{
  "model": "multi-label image tagger",
  "dataset": "close-ups of made-up surfaces with and without defects",
  "moe": "top_k",
  "shared_expert": false,
  "patch_size": [2, 2],
  "momentum": 0.95,
  "orthogonalizer": "polar_express",
  "grad_clip": 1.0
}
Rows from block 3 of a small multi-label image tagger, named by matrix and row number. Rows with one number within an expert belong to one neuron, the router's apart. Each number is 128 + 32 x the weight over its row's rms, rounded and kept within 0 to 255. All counts start at 0.
After each expert's rows are labels from the 100 images, of 14848, where the router gives the expert most weight on average: "responds to" is what is common among them; "patch colour" is the nearest of a few named colours to the mean colour under the peak. Only what is clearly more common there than usual is listed. The data: close-ups of made-up surfaces with and without defects. In brackets: how many of the 100.
# router: router (model.blocks.3.mlp.router.weight, 8x80, trained with AdamW), inputs 0-79
# up: expert up (model.blocks.3.mlp.up, 8x32x80), inputs 0-79
# down: expert down (model.blocks.3.mlp.down, 8x80x32, transposed), outputs 0-79

# expert 7
router.7 [141  83  97 119  79 137 137  74 127  96 138 111 186 195 113 160 116 143  81 164 156 155 175 125 111  98 163 171 138 101 144 148 109 111  74 147  72 142 122  99 121 151 140 127  72 101 185 165  78 149 155 110  95 109 126 130 156  64 148 144 116 175 110 157 152  96  61 145 158 123 148 163 152 156 122 101 102 168 156 184]
up.17 [120 103  92 176  97 131 110 155 141 107 154 140 158  72 137 144 184  98  68 162 156 171 137 161 159 150 111 125 123 129 110 129  51 115 103 119 193 169  98 128 118  94 118 130 172  89 161 154 119  91 169 158 129 117 123 126 155  93 148 140  83 202 149 131  95 110 104 154  58 103  97 121 196 142 100 135 160 144  65 105]
down.17 [233  63 197 164 115 175 133 130 161 146 121 140 151  89 155  91 112 143 157 124 128  63 120 146 161 104 153 112 131 165 139  98  98  76  95  91 154 146 126 155 183  98 113 161 148 155 108 131 138 113 174  42 159 111 150 108 128  68  86 110 151  87 143 107 130 146 137 147 107  96 118 109 168 115 106 125 118 134 158 106]
up.18 [140 136 130 134  56 110 157  85 114 129 138 144 148 157 107  53 142 143 107 100  88 116 135  85  88 145 152 154 155 137 169 112 123 129  25 150 113  96 132 130 160 112  98  62 126 206 123 115 109 169 130 146 156 113 153 125 131 168 112 122 210 100 156  92 161 173 138 123  87 126 158 118 128 197 159 122  90 143 148 127]
down.18 [146 123 129 100 112  89 182 140 104 168 104 108 120 180 127 166 111  99 158 159 136 231  52 146  98 132 124 110 106  89 162 114 145 163  93 100 122 120  70 142 130 141 141 126 161 109 133 168 108 127 147 143 121 160 119 135 110 150 157 107 147 155  90 189 122  95 126 174 139 112 107 142  67 149 157  25  85  97 117 143]
up.19 [125 137 167  65  49  88  90  99 180 102 107 105 126 139  94 124 129  65 184 122 106 100 134 125 123  84 202  90 150 107 154 126 193 100 148 103 140 163 169 171 149 170 169 165 108 142 128 127  75 143 162 150 150 149  99 118 103  96 139 137 139 109 152 152 165  95 145 116  39 108 143 129 139 142 109 154 106 157 100 132]
down.19 [151  93 143 175  84  98 131 162 115 157 141 103 138 130 122 157 135 123 100  95 106 218  72 130 149 117 139  86 145 117 102 127 143  80 125  86 127 150  65 151 151 122 146 114 170 177 179 156 150  89 188  91 100 119 106 124  79 103 101 110  90 146 109  96 108 151 175 161 201 200 169  82 131 122 128  94 113 139 122 147]
up.20 [118 185 123 123 110 148 144 151 137 143 172 131 126 186  93 111 142 132 150 128 158 132 120  99 150 161 138 156 103  85 138 151  84 127  91 197 130 167  93  77 165 116 135 120  97 143 157  81  97  47 154 108  73 114 126 140 134 164  84 120 143 195 114 106 130 129 163 166  43 120 135 134 203 118  91 119 150  75 121  94]
down.20 [136 145 161 130 136 164  99 153 117 150 103 108 115 155 132 141 156 124 150 105 126 120 102  78 144 137  89 119 117 153  98  75  97  91 101 143 139 134 131 169 123 129 162 133 160 100 136 102  79 189 111 139 157  99 181 214 151 125 155 130  76 138 180 191 134 138  95 137 158  37 120 127 172 128  77 116  90  87 154  48]
up.21 [132 124 126  83 167 123  87 134 117 101 157 135  74 141 134 121 126 112 108 196  68 152 138 110 134 135 103  98 167  94 194 119 113  95 137 173 192 170 138 121  73 174 124  80 110 121 172 152 105 226 146 123 113 129 140 127  92 144 111 138 135 108 145 197 141  77 165 100  85  98 121  99 108 140 178 140  89  96 113 146]
down.21 [151 133 176 131 145 115 160 188 142  81 190 141 150 144  60 111 140 160 112 133 114 126 176  87 124 114 123 129 130  88 117 115 142 129 152  84 124 124 150  86 117 154 156 105 104 118 101 193  85 138 127 163 179 154 145  38 138 159 104 108 105 132 167  99 186  80 136 148 118  77 123 118 121 114 171 175 103  77 140  58]
up.22 [ 93 105 127 129  93 109  83  96 185 171  90 125 120  87 204 170 111 135  85 160 127 114 126 162  98 117 133  64  92  97 115  73  70 160 145 115 144 139 126 115 140 119 148 198 198 183 117 149 104 185 141 129 125 134 103 125 122  97 154 135 187 105 121 140 115  86 103 105 164 166 143  89 131 101 141 112 123 200 122 151]
down.22 [149  94 179 141  88 129 122 116 128  81 171 129 138 170 115 191  99 127 155 129  79 163 161 139 124 169 145 147 137 150 119 141 142 143 112 147 138  91 142 117 143  99  77 103 147 214 107  98  94 102 125 157 178 112  81 124  85  64 143  97 126  82  90 105  67 176 127 134 133 150 194 132 166  66  81  96 146 155 142 145]
responds to: stone (74)
patch colour: pink (67); white (29)

# expert 3
router.3 [ 86  89 122 130 177 165 167  82 162  95 102 113 117  85 134  82 129 208 116 123 111  88 163  87 128 150 144 140 125  95 121 112 152 163 166 167 183 177 168 119 148 140 117 132 137 123 146 159 167 106 167 133 134 122 150 128 137  71 127 122 137 114  86 147 215 170 176 123 206 171 100  97 114 105 143 137  87 121  84 152]
up.17 [159  78 113 176 129 152 132 112  69 100 165 114 155  80 134 128 122 142 131 135  60 174  98 136 127 135 133 180 163 136 170 123 119 122 134 161 178 116 123 142 106 122 142  81  98 165 170  92  62  66  94 131 115 120  98 159 147 249 122 133 136 147 106 152  82 127 118 165  53 101 139 114 102 119 139 147 146 140 137 137]
down.17 [ 84 148  86 174 125 144 175 143 123 108 130 169 122 183  98 161 106 135 174  96 117  73 191 163 107 106 112 182 114  87 145  78 100 133 117 188  99 120 143 145 159 105  86 145 121  45 116 137  80 166 169  98 159 126 158  78 136 187 149 122 174 121 107  99 124 108 151  73 118  92 146 162 126 102 159 150 110 144 117 104]
up.18 [182 111 122 128  83 130 151 111 188 121 149 123  62 196 108 113 116 121 177 167  69 147 162  99 138 178  87  66 199  95 160 128 158 110 170 104 165 163 128 144 119 151 127 124  86 178 119 137  76 146 106 129 122 127 155 148  88 116 127 128 153 102 131 159  80 160 116 104  48 136 115 112 130 130 169 118 131 146  69 122]
down.18 [111 125 135 114 190 115 108 144 145 133 127 120 127 101  44  87 117 100 168  96 111  65 155 138 119 128 131  77 192  84 134 152 141 118  91 115 134 103 105 123 165 155 170 163 117 165 125 158 161 116 129 155 123 145 119  61  47 186 140 136 165 154 133  67 111 114 124 142 186 170 138  65 150 152 122 190 131 111 111 112]
up.19 [ 82 140 183 171  97 124  97 138  98 115 125 129 147 130  67 108 113 177 125 128 151  91 110 106 139 149 103 134 135 110  96 145 206  95 165 169 204  79 114 166  96 160 163 154  90 139 121 141 150 145 163 131 136 135 142 133  98  91 109 139  77 131 100 173 158  98 110 135 163  73  83 126  70  82 210 115 138 124  93 144]
down.19 [118 120 138  98 125 129 168  93 132 124 151 171 166 130 127 114 130 120 126 138 145 113 170 124  90 116 111 181  65 134 173 128 129 132 158  86 152  58 106  72 110 190 142 101  43 151 158 179  99  89 178 150  95 126 159 128  27 118 129 133 156 113 113 151 105 100 162 160 129  96 158 131  77 151 171 156 131 140 152 159]
up.20 [156 132 132 141 165 115 138  63 139 145 154 122  60 129  45  98 148 126  88 178 144 103 117 101  98 132 120 174 145  83 152 144 183 145 130 120 162  88 150  88 145  93  95  80 136 135 158  64 172 133 127 129  92 112 107 141 145 109  48 115 150 168 152 127 189 200 165 127 152  80 122 156 151 152 124  92 130 144 121 130]
down.20 [124 170  22 139 135 105  88 134  96 147 194 139 141  48 172 126 107 137 112 131  72 166  90 117 114  90 138 147  97 150 118 154  80 181 111 118  82 111 137 103 153  40 132 138 111 113 154 111 151  93 138 168 127 130 135 137 187 130 183 171 145 131 127 170 143 162  96 131 149 150 131 114 149 107 172  90 126 128 148 107]
up.21 [136  74  81 122 129 132 149 160 140 118 100  96  99 192 140 166  96 137 153 185 182 135 121 124  43 137 164 132 129  57 127 162 156  82 128 130 104 179  95 155  83 151 131 157 116 145 125  65 137  87  79 130  90 115 140 133 103 132 169 100 159 116 150 131 170 159 176 140 133  93 141  98 182 160  77 127 157 124  90 157]
down.21 [ 90 149 113 186 168 127 162 120 117 188 130 126 133 116  95  27  97 106 111 128 134 154 147 109 167  96 111 130 114 151 175 125 154 181  95  77  96 161 116 104 123  39 148 166 101 144 117 104  65 134 112 122 176 171 135  97 182 111 169 152  73 137 132 151 152 151 114 127  99 151  98 118 137 172 130 155 142 131  76 136]
up.22 [143 119 133 143  90 103 102 106 205 130 117 142 124 164 164 127 167  69 158 116 141 187 141 106 184 133 146 115  67 170 102 122 115 117 109 130 157  66  99 156 162 113  93 153  59 234 155 145 105 125 160 136 118 124 117  84 104 158 140 110 173 137 114 164  96 158  82 129 103 102 151 146 113 140 137  94  98 169  92  96]
down.22 [ 87 125 137 114 122 109 114 132 151 135 149 168 144 114  91 182  98 167 120 104 146  84 188 153 138 127 155 143 153 162 146  97  79 130 191 105  28  97 132  94  93 133 139  85 163 104 103 185 119  98 119 183 124 107  79 100 106 156 112 136 105 135 146 101 168 122 118 127 119 170 159 106 147 133 113 108 231 144 132  75]
responds to: wood (65); woven cloth (32)
patch colour: brown (68)

# expert 0
router.0 [188 117 137  65 104 162 162 161 132 122 124 149 135  93 128 154 186 185 146 160 108 115 129 101  99 159 115 118 173  86 160 106 173 145 196  61 116 149 103 170 153 114 151 114 114 110  68 132 126 164 164 163 111 175 108 150 124 189 144 158 105  95 168 121 101  97 164  92  99  87 105 113  91  87 109 132 126  78 101  89]
up.17 [121 144 147 157 101 119 155 107 191 164  72 159 144 170  97 140  91 191 125 141 109 146 159 163 132 143 123 119 130 109 149  86 153 110 139 114  97  92 111 137 146 144 134 163 193 181 102 108  64  87 155 133 195 122 108 160 119 145 140  99  81  98 171  89  89 156  88 128 121 139 136 106 105  85 123  61  69 173  89 168]
down.17 [113 166 104 168 120  68  94 115 144  70 163 200 159 137 126 147  83 101 188  91 139 118  87  87 103 143 101 121 110 144 153 100  99 200 115 105  68 122  99 122 132 166 139 137 170 142 140 142 163  99 175 153 107  94 146 131  71 112 179 164  88 176 105 158  80 141  97 131 133 101 112 170 136 152 169 158 116 108 157  96]
up.18 [162 125 154 108 118 120 168  55 103 127 112 132  93 142 204 126  68 133 126 142 123 115 135 111 108 123  79 147 134 165 148  69 136 159 117 114 148 179 140 183 211 162 150  74  63 177 151 164 111 163 143 141 113 138 139 131  67 161 117 121  60 184  91 119 103 101 153  91 135 109 122  93 135 122 167 113 100 137 123 121]
down.18 [121 148 188 122 155 133 110 179 147 106 135 128 158 102 125 148 156 129 139  83 102   9  96 139  95 140 118 156 119  94 157 138 135  92 110 117 182 112 132 177 109 148  86 183 112 163 144  91 173 172 121 148  97  71 114 161 101 105 141 150  83 131 183 137 130  66 104 134 137 114 142 109 188 107 146 130 110 115 163  67]
up.19 [124 101 118  98 130 140 177 124 103 116  70 104 156 125 119 103 149 118 164 146 140 171 124 112  89 120 127  59 168  70 160 107 129  88 135  98 186 191 163  97  91 118 150 181 138  89 103 201 147  99 158 143 134 132 135 132 117  97 161 136 142  76 122 117 163 137 137  62 181 102 158 140 144 109  32 122 152 144 156 142]
down.19 [140 106 141 174 114 194 106 112 105 172  78 155 135 121 116 112 155 161  88 102  81 142 176 133 127  72 138  68  92 166 175 105 118 129 160 137 127 200  89 115 145 114 144 197 160 114 129  88 134 186 147 134 124 159 114 177 138 134 100 114 135 162  74 151  80 157 108 152  69 122  67 127 126 149  93 100 137 167  94 109]
up.20 [159 167 126 127  67 139 168 102 138  91 103 125 165 141 156 177 170 113 130  77 149 172 119 134  71 129 115 178 135 167 115 124 150 135 118 114 112 142 146 149 120 116 129  93 142 217  77  88  83 103 140 131 150 146  94 115 141 155 100 113 104 137  94  95  14 177 109 167 115 104 126 128 124 130 189 164 117 168 127  94]
down.20 [100 160 149 175 154  98  12 103  88 152 158 149 114 122 159 132  82 105 134 132  58 162  80 123 143 145 154 117 170 120 131 131 129 151 122 166 137  84  87 125  96 162 116 104 171 167 132 159 141 141 127 128 132  75 163 187  68 141 190 122 131 152 137 151  70 105 111 156 162 112  99 140 123 158 147  88 143  87 146 153]
up.21 [153  91 104 120 151 154 152 134 157 145 217 104 140 161  87 208 152 156 131 142 101  47 113  90 111 165 134 143 204  91 104 118 153 146  84 130  82 118  94 125 136  90 117  91 150 110 110  91 109 160  90 128  82 116 144 143 174 152 113 129 189  91  99 136 185 189 146 111 149 155 142 111 122 122 109 127 153 123 106  95]
down.21 [103 106 142 119 166 113 147 120 124 124  94  71 115  95 132 151  96 133 180 128 159 121 117 175 157  84 120 159 155 125 139 139 104 136 113  78 197 114 156 131  99 140 133 101 213 107  73 186 100 127  88 130 137 101 113 124 126 111  72 152  65  98 159 151 217 146 135 129 128 179 169 115 178 104 162 102  69 110 130 125]
up.22 [166 176 123 123 166 158  96 160 115 110 159 121 120 177  73 139 101  43 188 106  99  94 138  85 160 112 150 114 158 171  92 108 135 124 126 109  90 115 101 182 124 117 122 131 123 194 126 106 107 145  73 146 210 133 137 134 145  79 133 121 165 160 133 161 109 105 186  58 102 132  91  82  85 135 154 128 144 140 140 127]
down.22 [125 127 161 155 117 123 142 119 123 148 143 143 102 150 137  34 120  84 135 131 163 161 118 153 134 130 134 131 211 178 126 118 123  62  93 134 173 105 134 100 157 147 126 107 107 177 155 168 169 104 142  68 102 124 101 108 102 142 132 116 149  98  74 110  73 134 137 146 213 192  66 119 163 126 156 132 118  83  82 136]
responds to: wood (87); no defect (33); defect: none (33)
patch colour: brown (87)

# expert 1
router.1 [115 211 111 122 162 132 120 172 155 119 107 154  61  64 131  93  83 100 110  81 139 138 108 107 175 117 121 140 169 188 142 142 108 132  98 152 163 129 116 179 138  77  63  83 155 116 157  92 135 156 127 153 105 147 163 109 140 164  97 111 131 154 173 108  67 127 165 125 124 140 100 108 162  76 206 129 140 111 118 103]
up.17 [118 164 130 100 148  98 113 143 105 139 224 123 114 141  72 197 200 149 155 122 180 135 101 133 130 156 123 137 205  59 120 103 100 135 142  87  72 109 123 138 100 100 130  74 180 105 129 138 104 137 129 114 116 129 113 150 123 133 149 145 180 130 140 152  95 142 196 151  62  91  94 101 147  89 146 102 125 128 115 148]
down.17 [ 86 109 117 138 110 152 119 137 189 125 128 163 123 142  94 139 140 133  93 129 138  77 164 122 128  88 121 158 126 173 109 183  76  97 175 112 117 173 141  94  67 146 131 141 135  91 142 167 105 123 130 153 110 112 118 142  88  92 139 122  81 121 135  76 118 211  82 127 154 194 178  32 122  95 138 154 145 172 169 120]
up.18 [ 97 129  58 128  72 121 150 114 144 120 106 111  87 116 118 114  85 186  81 145 109 135 108 130 167 177 124 198 159 161 139 144  76  99  95 175  74 121 111 181  70  92  65 143 114 157 121  83 142 134 104 126 134 103 136 134 105 178 126 111 165 185 147 117 127 191 149 138 159 175 179 101 160  95 161 118 131 143 131 117]
down.18 [ 69 117 155 100 143 113 167 153 133 115 118  84 107 111 137 117 145 136 104 160 181 112 134 158 131  60 106 128 173 119 152 186 108  69 165 111 183 121 139 100  62 160 148 157 144 149 148 147 165 119  94 165 144  99  76  86 120 121  85 148 120 163 104  66 144 130 144  96 157 195 129  70  74 169 108 148 122 181 125 140]
up.19 [147 131 110 178 115 108 175 116 173 130 186 110  85 127 130  51 176 152 124 174 136 121 127 134  45 183 133 124 104 179 136 142  44 146 129 114  60 141  95  70 157  86 105 158 154 144 157  98 109 127 123 134  86 115 129 119 135 126 138 142 153 196 138 108  98 161 131 169  93 130 150 129 172  96 113 111 149  86 134 144]
down.19 [159 134 102 111 154 143 124 135 211 146 134  93 138  72 116  49 120 104 115 149 164 122 104 120 121  90 165 115 115 149 120 168  85 113 121 137  93 132 157 138 126 130  74 142 164 167 180 123 156 144 132  81  86  90 155 121 144 120 135 157 101 119 155 100 179 142  46  90 172 214 145  84  98 112 127 167 129 130 180 101]
up.20 [113 143 143 101  97 101 138 105 170 135 108 116 100 127 130 103 147 171  71 146 110 131 120 176 186 150 151 103 140  93 149 130  98 125 129 141 148 167 114 210  65 157  64 120 138 195  92 119 199 179 117 117  98 161 125 124 124  74  67  94 191 157 129 143 144 154 154 125 101 148 116  88  71 102 160 101 126 105 124 158]
down.20 [ 94 121  95  97 169 136 165 143  91 117  86  87  99 115 154 147 149 111 168 132 149 101  96 194 157 141 140 145 166 106  65 138 144  84 117 106 105  97 195  97  42 109 135 113  95  89 110  90 117 154 133 199 131  98 113  96 159 189 140  98 157 115 169 125 151 161 142 102 130 137 116 142  78 154 160 178 128 189 127 142]
up.21 [145 124  94 110 140 163 171 126 149 127 183 130  92 146 130 211 202 124 160 132 130 141 107 127 149  62  79 158 176 154 102 131 166  93 143 126  44  46  90 165 126 124  87  82 160 119  89 116 137 106 146 153 135 147 145 109 103 183 125 121 120 167 129 142 138 147 132 108 121  57 123 102 108 125 169 118 150 113 154  86]
down.21 [146  77 120 111 122 140 136 136 141  66 136 133 158 121 120 145 137 152 110  93 148 100 147 114 137  90 112 173 109 139 128 190 118  84 179 146 155 137 200  83  76 137 142 177 130 207 135 168 144 168 107 176 155 137 130  83 100  84 107 124  93 122  92 140  37 108 139  90 101 121 145 126 158 124  98 157 129 199 119  83]
up.22 [ 91 160 171 183 126 153  99 155  36 108  99 148 117 151 134 115 103  16 105 152 138 105 102 142 171 139 101 167 120 119  93 150 144 192  84 188 117 102 123 119 190 141 151 121 168  80 125 112  90 129 121 145 129 143 139 106  77 167  79 119 130 117 112  98 142 122 157 137 150 163 133 122 175 170 164 114 102 133 124 100]
down.22 [108 184 103 160 131  92 140  83 114 128  96 147 158 130 166 179 113 113 128 177 116 202  62 128 150 145 143  92  84 151 158  94 130 164  79 140 130 116  92 161 143 135 176 107 167 133 107  52 146 133 126 139 126 107  94 136 143  74 119 120  77 125 113 163 167 145 137 118  95 195  56 149 159 126 153 103  99 171  97 165]
responds to: circuit traces (100); no defect (52); defect: none (52)
patch colour: green (93)

# expert 4
router.4 [136 117 145 110 174 189 174 195  84 160  67 156 187  59 160 103 119 185 111 120 127 154 132 124 114 156 168 141  91  98 200 143  96 145 157 159 148 161 104  82 119 182 181 108 170 131 131 160  98  84 145 130 136 123  90 130 149 128 133 120 119 113 105 135  70 102  85 137 139  94 130 188 122 124 122 110 138  84 131 162]
up.17 [ 80 121 128 130 141 151 140 215 161 108 104 147 105 138 105 169 163 144 107  71 158 103  79  97 137 119  78 138 158 130 164 148 108 129 174 120 222 165 135 146 161 147 145 102 115 150  88 107 111  87 140 147 110 169 127 113  74 140  57 127 152  60 136 121 160 110 164 171 116 154 110 126 117 112 148 155 130  62  81 112]
down.17 [118  49 141 135 186 127 132  78  59 141 170 130 138 159 130 123 119 103 151 130 122 167 163 112 175 134  84 160 160 107 146 157  95  74 139 132  85  98 105  90 223 130 146 140 150 126 121 162 146 120 124 120 132 189 116  94  78  98 145 161 153 108  77  87 175  93 102 172 153  73 155 120 133  93 105 149 157 136 128 147]
up.18 [ 70 110 136 128  82 143 192  99 124 136  52 112 139  78 105 161 203 148 150 138 179 102 108 139  82 144 124 183  84 111 137 102 128 122 173 112  72 161 161 169 110 142 150  84 149 130 102 132 190 107 132 120  99 108 101 129 123 161  76 151  88 139 122 120 162 187 161 126 169 132 163 134 175 129  63 110 126 114 116 127]
down.18 [ 95 141 179 167 107 107  77 109 136  87 133 162 169 130  96 170 144 139 127 150 114 158 157 122 143  87 169 125 123  91 130 131 142 140 122 146 178 139  97 106 144 184 190  99 133 121  90 178 111 149 108 117 112 154 163  82  50 124 115 122 175 138 126 100  91  78 202 106 156 130  67 130 142 173  95 141 154 111  62  78]
up.19 [ 55 163 132 125  85 122 134 185  98 156 149 119 127 152 131  75 106  82  95 144 131 121 121 111 212  97 155 143 123 119 137 148  60 110 125 162 153 158  84  20 111 152 109 141 145 136 176 128 146 132 120 114 109 122 149 115 122  94 208 134 137 174 123 147  71 106  76  90 152 151 132 133 139 142 176 141 140  94 151 131]
down.19 [132 171  93  98  81 161 158 139 158  97 108 116 111  54 187  97 140 133  88 180 137  94 129 174 146 134 142  87  95 161 151 187  81 100 141 167 139 100 167 129 137 114  58 193 121 148 178  76 188 162  97  97 110  84 137 136 129 117 147 139 107 142 139 103  95 158 116 135 139  91 112 107  79 140 126 134 196 130 136 128]
up.20 [127 116 122  87  97 123 141  90 179  86  84 115 150  86 153 180 143 184 139 119 139 114 125 117 107  80 126 127 111  91 171 114 194  89 122 105 142 189 138 148 122 145  76 170 138 126 162 136 136  94 113 152 103 143 131 120 158 104 171 117 198  90 119 158 153 142  93 139 206 165 143  79 117 122  22 115 141 112 128 122]
down.20 [166  98 192 138  92 119  59 160 115 151  82 117 133 120 137 125 154 115 110 141 108 111 142 138 124 133 163  97  85 132 138 135 183 134 154  86 199 187  86 165 131 110 187 145 167 133 141 129 155 177 105 104 132 127 136 154 107 140 130 111 102 165 108  61 155 120 130 139 101 135  77 130 131 157  43  63 140 107  54 142]
up.21 [133  72 158 125 153 166 123 123 125 196 147 162 192 167 136 100 152 119  85 101  98 127 106  83  48 121 158 183 128 136 166 170 100  88 106 162 111  44  82 136 152 138 128 133  97 191 104 159 146 121 103 132 154 134  96 108 101 138 179 124 175 132  84 136 161 128 132  99  73  63 108 112 118 140 143 133 142 138 138 156]
down.21 [125 148  91 180 156 137 133 187 153  99 149 130 117 118  78 143  95 169 113 147 105 105 220  94 130 171 124 151 138 114 130 131 100 171 150 138  61 149 141  95  82 101 109 134 156  63 107 132  84 160 110 186 123 195  58  89 148 164 127 130 150 106 126  88 124 122 134  83 131 111 163 179 114 125 134 140  87 181 106 132]
up.22 [162 162 141  89 144 116 177 140 105  54  69 137 134 138  68 111 130 136 166  73 187  70 114 146 117 132 173 111 112 182 116 145 112 152 128 158  88 105 137 155 141 133 135 132 146 191  87 117 102  93 125 121 239 135 105 134 124 140  72 107 120 148 153 138  80 166 105 148  97 174 149 103 126  99  90 111 151 134 149 133]
down.22 [110 123 106 136 161 121 162 135 145 170  71 127 132  77  56 154 103 129 125 145 151 137  85  90 179 111 144 119 132 134 189 129  17  93  96  98 131 124  97 102 213 109 111 123 162 102 142 166 131 154  96 119 111 122 107 115 186 122 108 158 164 150 140  93 171 140 139 145 156 167  87 131 127 196 122  77 124 128 152 115]
responds to: wood (61); leather (39)
patch colour: brown (98)

# expert 6
router.6 [ 76 131 163 128 120 100 108  76 143 131 168 136 110 169  79 171 183  66 113 136 102 147 130 199 174 114 115 162 152 128 129 158 118 139 123 149  55  83 126 161 103 116 144 154  93 139 120 144 104 181 109 114 134 129 163 120  92  70  94 149 190 127 114 174  86 128 134 214  96 170 141 150 126 109 138 128  78 154 137 161]
up.17 [146 121 109  64 137 126 102 141 104 116 162 129 168 165 143  63 208 100 126 148 170 148 125 104 100 119 131  92 127 103 107 131  74 169 172  80 137 134 131 108 103 127 199 222 163 175 156 116  98 101 143  89 106  91 124 126  94  63 109 133 127 165 137 136 176 156 118 114 128  82 144 127 142 141 181  73 147 118 128 132]
down.17 [138 142 155 146  88  81 124 132  73 172 112  99 107 103 197 193  88 154  94 150 133 123 119 101 154 192 129 116 154 119  54 147 114  85 111 106  78 108 110 111 115  89 138  75 160 118 116  61  99 113 162 156 106 101 136 166 116  87 135 138 123 139 121 129 175 130 173 182 138 173 143 115 118 180 183 123 106 150 166 170]
up.18 [117 100 178 150 153 136 131  74  94 144 107 146  66 107 137  62 133 133 129 182 175 148 114 131 188 149  98 121  85 118 154 101 149 183 120 155 161 113 156 128 112 113 152 138  98  80 148 136  92 113 177  99  91  98 155 167 156 120 129 115  22 187 131 138 114 139 171 168 119 125 167 118 105 113 119  94  54 132 129 133]
down.18 [113 103 125 154 110 100 176 118 110 110  93 131 173 143  53  99 146 169 182 162 152 170  93 157 126 112 117 124 105  78 120  95 188 188 147 126 171 154 119 151 161 179 167 143 110  79  86 124 129 140 131 138 165 136 104  61 111 146 100 103 155 163 105 133  78  98 173  99 124 111  52 164 108 141  77 174 130 143 134 115]
up.19 [137 127 133 158  84 137 171  46 129 144 112 111  93 127  99 150  67 189 140 119  92  36 127 145 135 177 133 110 171 102 147 134 113  90 117 147  80 111 161 125 134 119  99  87 123  99  44 128 198 139 136 122 142 129 169 121 126  83 104 138 199 137 125 143 171 172 147 145 127 185 140 143 135 117 180 126 116 144 104 128]
down.19 [104 165 118 138 167 110  52 153 169 174 142 125 103 134 140 108 168  94  53 135 139 120  72  60 139 118 161 185 112 134 160 119 118 121 121 135  85 105 110 113 102  90  72 104 105 175 156  96 141 159 128 107 101 177 123 143 152  92 180 159 116 116 133 147  70 133  97 159 189 154 172 130 174 142 125 111 170 108  96 171]
up.20 [ 60  69 150 148 126 123  72 125 112 230 153 103  99  75 126 133 159 109 128 199 147 129 135 155 123 149  98 121  91 102 148  77 132  92 115 125 169 168 106  98 120 128  99 136 193 160 122 135 125 167  96 126 115 120  95 106 159 101 101 120 212 112 127 146  97 153 104 163 142 161 122 124 128 134 100 149 205 158 136 110]
down.20 [108  45 149 182 109 112 159  88 170  84 146 156 171 140  87  90 147 146 154 130 145 206 163 186 107  90 143 144  96 112 128 124 124 120 145  76 156 154 100  99 149 138 160 180 117 130 127 137 104 140 129  93 149 118 131  75  97 189 103  91  71 121  79 101 159 129 164 116 100 120 131 154 155  67 101 121  94 166 153 155]
up.21 [ 90 101  91 144  70 147 174  91 143 103  94 137  68 142 145 184 100  81 134 150 149 124 149 126  97  69 129 178 166  82 160 143 117 159 105 214  97 163 145 121 166 147 113 119  82 149  78 161 135  52 137 141 158 124 119 135 122 170 110 128 165 117 154 131 162 113 173 158 133  78 181 117 107 144 105  74 111 121 119 126]
down.21 [153 160 119  85 108 101 129 164 167 150 120 107 147 127 146 148 105 166  87 148 156 113 134 128 166 120  82 150 126 134  66 162 149  84 103 159  91 145 161  99  62  75  69  85 109 146 137 108 137 183 143 118  94  87 132 188 126  60 138 125 123 104 162 129 189 154  97 130 108 148 183  91  91 212 142 110 154 128 119 146]
up.22 [141  97 172  89 123 158 121 133  61 119 123 119 177 177 200 104 109 128 109 155 123 151 140 120 192 109 100 147 151 133 116 154 123 105 150 145 108  88 150 126  91 127 176 178 177 103 138  99  28 153 109 135  90 142 150 117 152 128 180 126 107 104 111 105  96  81  37 122 119 118 109 151 117 118 167 172 180 126 138 112]
down.22 [119 137 112 121  94  68 144 116 101 156  94  73 102 102 195 216  77 100 122 155 136 104  65 143 123 187 164 138 125 147 120 178 115 109 127  56 149  83  99 142  93  80 156 141 155 148 121  90 129 142 142 195 144  96 127 130 161 110  90 140 144 121 130 171 147 153 147 152  97 165 127 132 160 158 179  75 103 107 130 138]
responds to: tiles (78)
patch colour: pink (58); white (28)